Rows from block 11 of the image encoder of a small contrastive image-text model, named by matrix and row number. Rows with one number within an expert belong to one neuron, the router's apart. Each number is 500 + 50 x the weight over its row's rms, rounded and kept within 0 to 999. All counts start at 0. Numbers have three digits each.
After each expert's rows are labels from the 100 images, of 14848, where the router gives the expert most weight on average: "colour at peak" is the nearest of a few named colours to the mean colour under the peak. Only what is clearly more common there than usual is listed. The data: simulated grey scan slices of phantoms with and without marks.
# router: router (encoder.blocks.11.mlp.router.weight, 16x256, trained with AdamW), inputs 0-255
# up: expert up (encoder.blocks.11.mlp.up, 16x128x256), inputs 0-255
# down: expert down (encoder.blocks.11.mlp.down, 16x256x128, transposed), outputs 0-255

# expert 11
router.11:582436531439378528559530522507449553489400528558427488486472474553641441548549594464481544496569507452416437462510413513503461506559523523453554512490449450560524434560562509489527547468444595521411500523492485556467477471478588416574453466456600419547476469475466427487476496493435512483453568462520431498479565507632613482530520546528528500484556531484486500428515519526561492475453482583436527544514519558430576477484487473510550612497511522430488529619542518542502583554481503482404426482416513539458492350487549383497433525445464400559522461531533535601422498503543537460495574544445516429481463448452557518458517529500403467512534526461492599493530443556492471488504488465474482516451498607531553470535433502471494481564560489547472501450428424495436501485519499
up.0:475517409470496482537508421486506481573581409606468500454517437412507544457505476452523477486516481578491505350525603495562501462580490577462498574523556505661510564543467579467539476459457479486545565450500424506554471454464530513403484481514600571464499576517525508511551425460443526547517436475553543430526521586508432542474530462490537517521501504442521459454458529444497480618540473519429469521550609439466482474539446543437552568543541538556519547546463455478446478481446392486542507377538414558463519464547476494553523525511491492415550434489551466554582533486508541510512618564469532450462455552467584366501552399452552442501524510570468483530499553521489488535487538492518439535596500600509502549499462460374422493530470511467473529441429465432505495488541529
down.0:601535485529549476471482462459540417586447515541474552475442409517565571645398528508494444543500488529530440581544541483476495569417453509480456520471433438442498488560510520573497570499470581561503531495484539492501470430544442509493526562501501428546545422490552535491501452596521493482527470478591456563467580444533438525535478443476414456530508491534438535474513519474484439492426512467513603454534540431427580496578551525486410451492506645463475489487508434482457467596539545483468563549475403497569511545527474504465447497545483489503405526417495497494621504497521582491488413518500500495524480443580476549531579510575573486473513530509476433505460550527517475589518494403375549492477379491468493489495569491530582518417501593462443466569515455566514511624597429
up.1:514495557504431516544575472456549550539469451504522467510475467563503576536566496492547482557400487465441412509491512454418508510470541463557499456408491529481438495571456612517494432464534522519549473532436543519516418520485518458502527460472571441429423494527509473439540550585509533499460464498548472592495517507502465495587521543449565404460552479515557469478620490527617546512468513446484460581481560517459495487458566495500430417403550505466499510440518558492429496555524595460486449517422460486482553529469430452589462596529472438499413479419478554430476463472553469425443508496472570463375588511469581521441528371475574427499594496490552474377563469598491588464432465476511556571550490500574473523448500563487567550500606459579522453524565467419533514527509551
down.1:378410474481539516499477506421604490452551452435432586529501453494570549404584477436492561538546462535446533433635522421503619486454503550517489477452540589506442474502502472556584570550491514548534565430521533389524510413508480483462504520596427466560491520428535466516490508560597462517439448588504461498587471486503539479595528550513519525476530526532488470559502477465504530554577484536517449480469450517537490467466519447474524518427519497510488496452495474486501486571503488527572463488435473567484487460516510337513534431518528445489607565507568512473478439565426506487512536552593415410539509434500555560519568528444502512506466569475523619530431457523476540583450502481566530491591396534398439463505486501590483499382508448533551543466481514492513431404532542
colour at peak: black

# expert 4
router.4:457430477517455540505554639569549530509514414564553503372458453510456565592522551519603419510451485480489562439434461486491498516434569520500564570497453376550457441475470514557517466490505515480491482461552437464477570454506499436468532424537433497587469388575436505548537460495557567401457569468417432536526479421454546485557462511565574478542362493523521472446466493505514436465387495515490450494498545484535489553450558521513524551436534471547546532541516512463431485495564499497593589525478558446444611516506489420503512528559462517421538484449492416620468541465512433513563464460522495536468519545512634495520464563511516542439577502554514429532528502566473447555479477550523556437516541534533455486529551518397483542488505501482397476455559456506467522485431383
up.0:430547503542503533471432476514564459557512471550436570546523387472460461491508572468458639478388593491374492566521508529524505496499447526444509461521490552531501486561420420585503498496478468473571541499436490465562559589490487558430507436459605540502561585506589513510494512527500398492530530582425489438495545542591431567490489504477467497493543620507519530392493513437490548425522507508475502505571552453491548578523502479532563472489459509592397456436469420514521412549489540469519539505472515487453621512453462548445484501461541521512481515502588423530513534502474462523532465390571485408536517501564554477428555417474440434576570556527476435526452475463472552530463486543471494455457468441536446544436584495478513500511421401594469531416539612534527530476415491
down.0:568462476518551481424532519487510475490478439472483524519430472427578481511479527480534519502531500508425520420482483465470524527512532523543496583400615459475555471429529473407518470494524543459535483420563432412447525531522509492527543503475514552480506584410404422501454502592508481540570473517556552467489485442531483559538457495523507486436575563556499459502509523491512538611455573436509556387471465525544507470482484487528519482511527527477571520423438476517471505474498444532539580413506528443563447575481454471433480399547535514470469526467538475567432435484447520631414551511444603524464402600520413441443571512531481460595527481444554609508534565592506509478501529554470556496539523520585374422470376496473664513521545532511499491485470567574479383480519552
up.1:467454503536533464473456520495449547490516452536509545587505539485467464536458454483473605538569402485438465477537502489485522475492403511551511513467584543485525488585567467521380480458512453514510552518535565590414474485527424478441468495398525474580559459542537468617444458498545437492489537583470466554466426483506413512564521481481415541503551478447457535433592565448496473471538566529490519526376456473457524516445486588463443520460428523477479551451501572494447559545483531454519464474421590402478482493480573554515538410489531490518443563498521593504448572584572453535441439481383526442541552460492530506529542531460546472480424506442466465475521534546556493518608555579472565498349473420468392482424590578484464489559572607408497552478456537505519522509508484
down.1:501459554508509519477448449502498467481479490507414419541558477464511536597527477510540464497557434493452477563569525458582478553531499507440514539483400423531533585454484550496484561539441571485471497444504476502498495509502499493429512492516529464507631526490493509476574507624483380424496497503561445436492541590443574568519477524467602391578485475482377482481347497569463482541398463488541470578521448546468535501538501481473480403462488514612580555473442450497555579407525582544482485469624549511488498509431395584437504506494478497468486536530509436498467488526425485479525663584593521476493534525557467471490479528544507456564558540524479534468492533412482510523511473470430519491499532471552564506511566419534576519429505485409629500526540404534571467502490496
colour at peak: grey

# expert 8
router.8:465476472563500382484488483442511539458618534524572486592488484482519556471369477414492477531464459460501514545405551543480451447490444537520543422493505576478477426576481502497501500505490463485476470617447526493476478521513425596621509541453486466511520458520491545440500543407527457539496621490554493453518491501535428647442478449449519509471531523490476553611441485528587458504504487522557532533427526470504503546569489503500575400553501521563485515545513552535459520518509424425481521530567572550534471556559466458556493508503463445544595479465578542480519504497506571532557541492474422411488442487472507470518582473531413449489461517542407437520544503396594400430510419521517514573490555410437572568492440515521435475542579468536477606510524484422590561557514605
up.0:497442595429425546480585403457504517475581560479419514568399472522482432487570493485434529503542467558466562533608466525574476516511498479579465427546516541562512563466479442497501531559492554465520530418356483459477524428529593473535510524561497611503432480465422519542524598451389417451505448507595521545468373540511480460569521493469532561500482473542512485478620456466537552500448428508520560448492431554506577450465502479537385517453422555556504558471507514509462515480473533507514483533511457468519479459457612531441450451517486349522541588501466479484510401476440485462498446540571513429468504453537495447479461471541582517489541524556610501521509486472397514553498519522525515501529425518498531597507546526465526537439451541476505492458405532443554481599497598
down.0:369504544478432482474470498445429508532592452498497570549536464472487434499538463595566507506527446470450470498482440477522555408409522488523550491452572468544505483465484461582496531518463559411477505445547500512483404505526584483530492435528573490598520529532492562674381519577527439557487470530526498598468549449534464521497488509553448529551430525507489493457480488482569556497561483419431467516611557477556509469468587467543549448487519436539530512579496522502469458389463492480570555463538394502578628466397522431535483547466564543542431507467481452524595518442533462442529518476560487471535435443566557417403527411403486481525515528548483576540545528546564454532534431507441477544523468559491503410406619525483523505523476457511510479496593455464513474472463492
up.1:424454573439494557551451578621407441522485493471548512483494455521395506451465507535520532589569477427453479436407471483570552490479439534446535487424533555380498504481458517448548508419505468512446412466605475496480525456510525491519504495503465501534498420532498511515493550482539472490503547616496504552526459416458475486590573587534476473454441473460452520431557474400486557457519527528515474533557519552545404482413459551496494444526393557441522519467486565444393489540507549471524556470519560590511523444420549477528582534502460503484457505545506535511565547532445476511464519516490576580501483514590593551651530489441569561528535484518461604505493549485516446526581472504465473527480468479570414444420432444413627533488512489548583410472523564402483485487446550
down.1:481556459550497492465433495474533530546354380655440480472528486458570523600493367510464528506517513596538426543544569590557490546473495520435506511470483358505548496473526523436474541476497452527497522489494513528561481471534485435515530515457534470466461449455499469575579460461543544508420437483493497525499479475603437544474505409482488421507449523539561449481401507494513429571578480498502430595474600426477494455541516539581435535455504529515422510555577502433607649501593474579479482470428566525491529553403507515482477489443542560467439474531439533519633509431472508536505484429524475535391524488445535507513497531516518491527487407491537411513497494523485574506509542474448493518556396532482539529554415435521441512508504571530474503550529437548490592523532520
colour at peak: grey

# expert 3
router.3:498480477524422478435435465456487509462509526486540480557511525558547423447566596453438590437469545511410552455493424481475512460410476406527475522464500476567603509489434450518383454496560450511432454519527657476553545408500538516471539528516547495490527550456465530513470523517565471417533485547575480508467499509501506578596444520491501576569522552470562475475528455537468486485567439605571428525480546449522461505483524582511538483542533438563394435453494445542490518509491470487511498412526430562460466526563559506599584507536444596439484507558468504593427549381455457566441475557487478521613608511579536466510456442554559527445467470538474525423555478449443561471552489471483518438479506494477486515410440513466505488398395549451448402577475475515496528580530518
up.0:517477556477513535485484559411461501495474562494429538587542465575576432580523473451517463413486510436509474513523556433520456435562566529520497494572455534526494607518570471507507514497501446494533455489506447570540422443522535466479439479443440524496504473541564396569504500483569583484515571615592534481447530378449510566563517547492560449495610403486392454528514541449456455548500545527464521493539398413583459473451512410515442539447518466556520483478534545450472471481541491474447471594494506485559389406510534477548430432514515418503513512495517511503506501525478472476395555458485497483575504491442432528483578428485618576464468488443535537421526460577544491483473518527428539461493505536474481495455566529478561429610523449495529461461592431556489487570618642
down.0:484529445457568540518530466406501463628507539488530493510464588555594499591564464606489496437473543471563409515483528521538487541488510502461450481486531490557412515473521433492531525507477492471503409532474480491514480551484584477460616513425479500463515436428532470522423517442559444487479496476579450438508481536480453557469454355505501498513457458548612517520560504513551468479478548504528481471512540457446490384510479580503486485482603456467483511528472487506476531528426634530532487497479342546586437555438494538523434533529511538443427483511581433509471507422574570418550395511564473619514468411509499525509550500552507472543462563553515512563444485474548423488521463558570504468548585571533463439500466443458527456493490566610505475409430457435576495405407452
up.1:458537488501377576573511415536508485408580578444579564502458483464468576511491470547506486416418413488525428532488464443514501470561414559584429569442511539466442420588524508508517536500473496485594440508476536392511561543653413455478440549495506618471437474449492514542470433474534583579553530422547490420449445481438554477474507501469504448490537523527449521483508459445524525546574543531464467485465441544567457560484532456487436494524543394463470481566466621490457463476433532492590526410562466574533476516442523513495578602488438501470386493549493504464494493503542556553504462464504448555551526468462538485567473495486491537509535552508471552507548493523575554565457436513545516460454569442489390439451518472541457506497459435446478401484503525505584518546616553
down.1:523427533550498443485502515517515592592514495538463431494524630556440473450444565521532564487520593523582461571540486539419506521458595378473531414520399511539461497470473548460434465556552517555516524528453607474592469479450616431418492535501478526482542506520468585511467542534454482480499516496404502550508474453486571468492402504467560511524460501512501519611582449528446572386544462475537449529532503504484431513466468559437458458684414513424503447423552512540536496477465504557519472557466512486555564509267466474563503506462544533522502518475475475528468485443470424457530441489468462517467425501501448471593454459487524457461400475480506488541521554474509479510488461512521477568504489475535406482448540522410477546509471472609463524546574487482475483432503513
colour at peak: grey

# expert 13
router.13:471527416510472508529458429534527529487484490455482483523483397452506417450481540429501446493443499490459576599491378513469423529570444504556448570622563427601491571513520478481441474484529531382547465474427463529457547555563468515517571500513483577488470419450379522471416472506388477455483439464470456408488559576523471473359444470545484483496500553458581508448496514454551445498437530435398488457472473501497524566536540491481427515500534585620518542469424527505444502515518481482555455451471555472555459480495467450508398513613519445510456486504526502458442497598427529474607469506471432393482479421545538385423538436481494550502465549528604497566455496462490543534523479603579457487546489468463428591524462499433489526532530450473540486521518534561481479535474517
up.0:345440508446455556492436537434557536493498456517560496552518497499512470400478549548553504513474484563506453546541475515546492504464486472499426552524547542534438561568487542483467529518561496404554500456539541451556479491509432528495426504495488599385540493494476516490508515509499400456557480530462437472446527540427457452488517536489533456447569491511643418509459514494470551497487495417556462533485556468596454484473482538419470479462452592571492604452506444444508469423462531515467535583558435494568540518492519674484536475607468562489517500502512555438543365490486465549409541561515503534553497524516469489467435558447519511496510460515586429587477535579435548532514429585570507446557409359452410489487523449453586509466439484550518575423495586540480474458504554
down.0:558495522444518490463549355559482590315343556384462482507533573559562503533470466474459512482552528482493458468432475597567499508526475491401536455448469501502541450405532497570462546447475441512463503573493507561469451508499514537528479504490538414554526579512496462525556571441531688515427622460422522493556454492598594504499544530447486566501507514523487577513527472539507415400553495580567505496535474504577469463552488522567527519508488338558501437553552553558503519530411461486461447520442546483434472521550513437457498534416483470552471552528536425589466500455453542529452503512549484462522551534538464536489452507413462491518527502487459581440590451481546445468515507443452500533415534554545529500476480532486434484505528493576543478521479474465480486507492504
up.1:510530506506478439522461505450499509439561557590540463485445467500514464414504466495416483495566588517595493445514519579473484408530448459489446554498382400550454499572455563516603493495459508568521517466535529497448409498479447470520529455477546568555475494500475533537531424568534409506557474392538482452464504427488506589458473479544516567504438468386495414463541482474548491480510482528499557445521544487406498510405539567477464403562646572472447525429519405521446544476491411569442538547505463467600509523506463483515481455542522422480571546492549517599433490523488448519494575563431556485453499556453579517576512463518470544509475476554418495426528526501493564571477454494561581486399467503629528609517507504442438499532514580472552542536568485439470391529537463
down.1:443518455463497593477541504507463580409489469478491528421541654536500547454540490458434545455496497444387601471465465537546462599427480541535453491469505541507512514481585434496460486585510525523502545556579457467609531590564606548497529495543508454464520465399523509453529558479420626572419396525432483472451554466525514536509536457489535474469533506485469512482432543494397456513583502452575591482440448463502439496404548486533576533527406511509503457400521577481534445447502509547605557487445572524523549518554551481489514540528446576516441466517514567351510445498579559427569530469544477487601507522522478554441472548543478469513519520518459484499529488462417495404538514476485494563401489468444478449488495527419445475550514412522476518415481491557442460520502447
colour at peak: black

# expert 5
router.5:482463471405510475482464539583467471526428553473537560560441574504447451448511539498628583491479521411495487578504534518500490501524460527462536537569406440461459558506542483538510453567465582452516537453514462434452429558437405581498432462606518527493430539619567515422531566539496549385490559553449386537507500508475481501504490484541475530384445509447533503548493603437472504534504517371514497489508468502479553462526434554423436474448517487511458502536496375498647552499470529504493460499488497492505537549497487500428512436601565417491524538483502511477441474512521465498513515540533478493459466520467439488524444486488560481475496518515410521399492509514500497510480543593541554473495506541445445520506438501565329623518526412560513495535554582448617551475513611
up.0:490486464596525438483492573434452521516504441468473463486502497508590435511388511489515470483553474536427494531482522494558529473464513464553568519492527516524508465364508518413477427529524448437497488520478523523551606437439533511559398525546463518521510554465392559500530526526561555497416569452512527487465461519613516469561505587419540509497494498515449453528491534429543539447504507602491443537501486461477410454509499480491526517443492587496505500369384432498512513528575511447439481515514531447481455503459441497560452469490504465585573561491479554495469566445389442557541531494458447551533599483554524529529566495513458425530514487421509569526494507607470463525564500584526452546573422518440597618415527496427543459529591635405442494469525511494391507496561380
down.0:482489592591455418462573459450449386388541536513511499556483569555402485496499490462512488554464442406497502487592504510545466544556480517535500435514471537478525579541530462576452459482504526497473495469536531530460423520494530453465566509416486493479475539508494398480565503461479561573624584537545525532499531616484434561517543467458518507503638472508512593474516474548451477546537588500559546523482473543422498542539486534564487407491428534548530469583542458431495418542471529465511466493533490530600459484437466425509546489400469553452453547555544455482458462498538608397535466472455566495502536544600574509498542465434528505525495560440523454467447558417504482467514435383406486538545479534427486533609551497391560519429424520485431551553538557477501468519521604
up.1:452390576465502480503495568443379456516524480469482498445506406522499434398493490484476571485516440461495482500439433495490499449564492443491551606457492574569495512532521537510502505518490479475521409508556459562533496493532531494516577566568555543501577477505549509544513528681573588443520441546482545446471413480495517467479519532476503460563490486397458521560467468448507499434517602519502500504599595551511566543504481554524541470451550484406565500385535553425386424490425432528477478456554443497530542463500536442492499539468529498545391459515503557461515571471533492477541555580415498460479457505549517486453505537497463483542467389548462508561428564437483535477406513545502452400449555470605622515479432401528536539500525484586490496469494516495628543537570545
down.1:552420533555414478511434441609627477527494546514470510449527540556469499430458514484501501590478567499473489519479479529460479535441513486612566525426445590523418506423500423555501542501490575542470478566536453453380490461549500534483522555354453498497509513578464469599500466451404487557484488421439515454510541505479483546520516521470448389532437468478413548406426509487493450584482483460540531503582538502585449572620492591441467501490503530474518563446479601438512451510529502466535455527474531533544490506502480489537492415457530440542515437470572506476521544551551492537466480466581522533481551522507520494603494610424513466408622522547541555482474506471505413460556418460527475617570531526491541488559472511529519546434486476363509478478458522482498438592450428
colour at peak: black

# expert 7
router.7:495494535538520494521468512390474494514448479539455522453565495506515427542414553517496475475605539453430450468519492450555510492519513532463494498598577584536437513493559440447560492521581553478506529510398593545497436529532539443459463557444402499478397524560445498543464511473538555625497492562521466424519512543430504502455522492494619529516550435508447499448506453450543468387560500506580480452518505410503481556499538456555480534419407482431594510567526523446498449487529471494530516540513483456581512500434450614568425483432472417484494518474430516553462493437463523387552422555436514372427514499497409473475502574499461439544442480551501388467511577468567436519484549524535462485459501507482520432461526529364581526586469587459573523568485518444434535534494420
up.0:458487492489588485519519463487551445427442486546561467481497576526505485535502556533539534529506501561493430495467556556464442410473495525507557437446526392534513381455537501425473462518506439440612592508566537490415444542494454535494493573545550467550467465506507418489502463563562412393565455427504542443413489510545498455582564438465428509471577523504508504505545454487543513444481511484477500582456475544518543503452506572549579561509516535517496511492471562412591552466619533497542621450524440522463521532508569610424449465461532388594580538495578497563528419514498495520500480498510458501534419563499526462541483563551500448452453426517393532592540500491436510493470488539521377467355446496499558451510519444489508571465514503595460461470524543351520519520481514
down.0:542425411523531515441606435443457618441534549511608557508516549425512473504594490640538490462448509507595552512593512515532524476527614542451437513566418487493610575495527497529503460502546543502528550444517483513556509472450532571452425536536570476445467499424516509464502489498429547573488482558497502538501448464477400501487501570505609512515513490504608459458441464511490529443582424575480490515384518607496441407511429487522494524478442449502527435493539535562400460527399546513550515361538438541490499506432604462427473507460520553411532533502536575487490489503495581474543484461409526512509494493571465505532508557488571475495489429556462512542410418461457485465494441484473520528579535546453497528521432506515427475591476455477596504437454457550523500485519582
up.1:537485565501328538456545543636428450473477485592422429464546530541463475463582506459525544596489478454503445558491526466591516499466431483467550576465518454482523446553499495515508424507452479533440441480426471579365522537504630461565447470426527538560456578450400487583571484544559525444556441519565523486536443560446512476551495507540437505504410445516581534509491415480492539448462548566489601483459481420508492537533606480487564550469557453492529490485452550553523567515533455518517490574488451430438488443574548472394540458460470476512525533579549535503432482459539485452429498420583519538479565512514533522471503596515496435601467528496498472520508565502463431543534529501493432562520455504452493608468544474475411499480508521488480453449515407563511515451499386
down.1:521534503495500625498478515394552588601452469453497437451528589516555520535548435539443456500471477507401460498493426527533554502517501432544426581486469440492495481432526502611552511422508478478454556496485549540592461625465478540511492478546448484488466488331520474477497497470425441553502432451559500434435544522556577494446511528463431446498472498585513532590531485531449419440497509520460482539452501471418495594533537522453510459569513649484488474475449481514457470514409465483500537496514474557503490469496459590531496386478404454512565508545461490514452578474482471498453509430397576524537469526514464465505420601631483535490545566545461507492481524525567512500514556453491574467513540429488558513504504505442492499448523632424382510568550479436410570507535439
colour at peak: grey

# expert 10
router.10:480472422501539426557512455498476493483498442474524542505414504497374532490449564510476503478577469539443553491486547480486471583559458496483588446492409533517513465527585565562522432582602561510530527533441454487564577534522544446468551515476589519423448493557553527531506468463468452569497524494538476562504595550465416558511503529471498509453620565413430440493513582413462535558514537406572487534515510461442483492575504433468509573512516465451492479573591520477470432513548465553440513579548459478537506481425447493578479481536488478433417439433475554567535506482438581545568464456523478519566382617512447407566541476560459483439509433535477386580487480478409575520518386553445531486424403509519516436474544419464507487526569461501470519448518567501498431531507564
up.0:579471433525540549549557477475620460522528438492477540490411500507565530492585549525540535491438535533469494462497454512590521464560508447437477511592525582498499518510456420504538498408454412584475505467555424502444583457526456539486565488440494546467522528515484447545553527465528474486495501538463542488461475522505494562571460533524530453525451490442478447480457460505476450578583436482554509477472541478390498490466586416590412542402527402542496428485425440462468428550540490584505571526491535457395524524514497512475534578499433442469559527458517500542531430442530465543502505494579622502533561506507473523440445541492540462502490586452565452441471555592542602556442490490473465523540525505484548488415465667571424393439427520481541480441359466447575480413525531
down.0:447546553435489556501542459517567549419449486564431510484554300532506469623488554543520505544459576536545516506536478436538441485491489586495488590400431458539474566534507582552457487542554528481396576547494393502515476540466451497475503521431511466468478597549487458504571414464491439423591461451493531443420501491508482504462508547513477526453567498548428490413489529529469455560447388484429545574493602532495560455504489481538536558505548494496556519486495463581400506485467560551504459463428500486630609519516426536597489471490511521478502507535568452488461438539459578478450581506438581485454437490397431462448516502551479467527510548572524536464447380456499391524526498504454509465499548480448515507469500479524420515505426459619453541522496518462470526459508557
up.1:520474488462478464536521478506518456554528453518527510522490484474507545505501499470513467524588534480545501545576550536612511547485521512495501500464513475452486535480506511462422481512453600469515489425518559503523404496464465464526540480573586458550531533614468502491567531507487537435485434500474483626553579441436585614487508483512519512442444483434455574491499459522529531373511506514558512502521491470498512417520447500520427520469451523529504455531518451462501602439443466483409421572525402479473483553571564457425514478420574520448514480481423467524631431401440512469439578525455480522487466528397512492552589514515520485590523539595471537329475479442576465580454492386495478530480422519494443432551434481536446542501428461556539415661448504528564531546459601
down.1:452492528504486366511504470605423443489541506554507516510546597529533487410488438459507531505542530479423433527493557600508602510471503493464494388510461448518458427610499459414477496547476575494482552500503473508554442502487426554546491517537528521502497446561467525459522542333483407481518477507546481562449547545523516548509508443457517465481442520507512555560480548529476457444458594501521440576561462464511546493501494525449550452410571477544510475549467469489509540472448475466421556423495472487492492483590450588524425503532491499468393519476483459456725454459453516519551535480412391504468446508483490503520465517521455538508494520498486495516507574557544475484558444438468556488505587502351516495576606492503388539555524491564439490623547470497528614556517520
colour at peak: black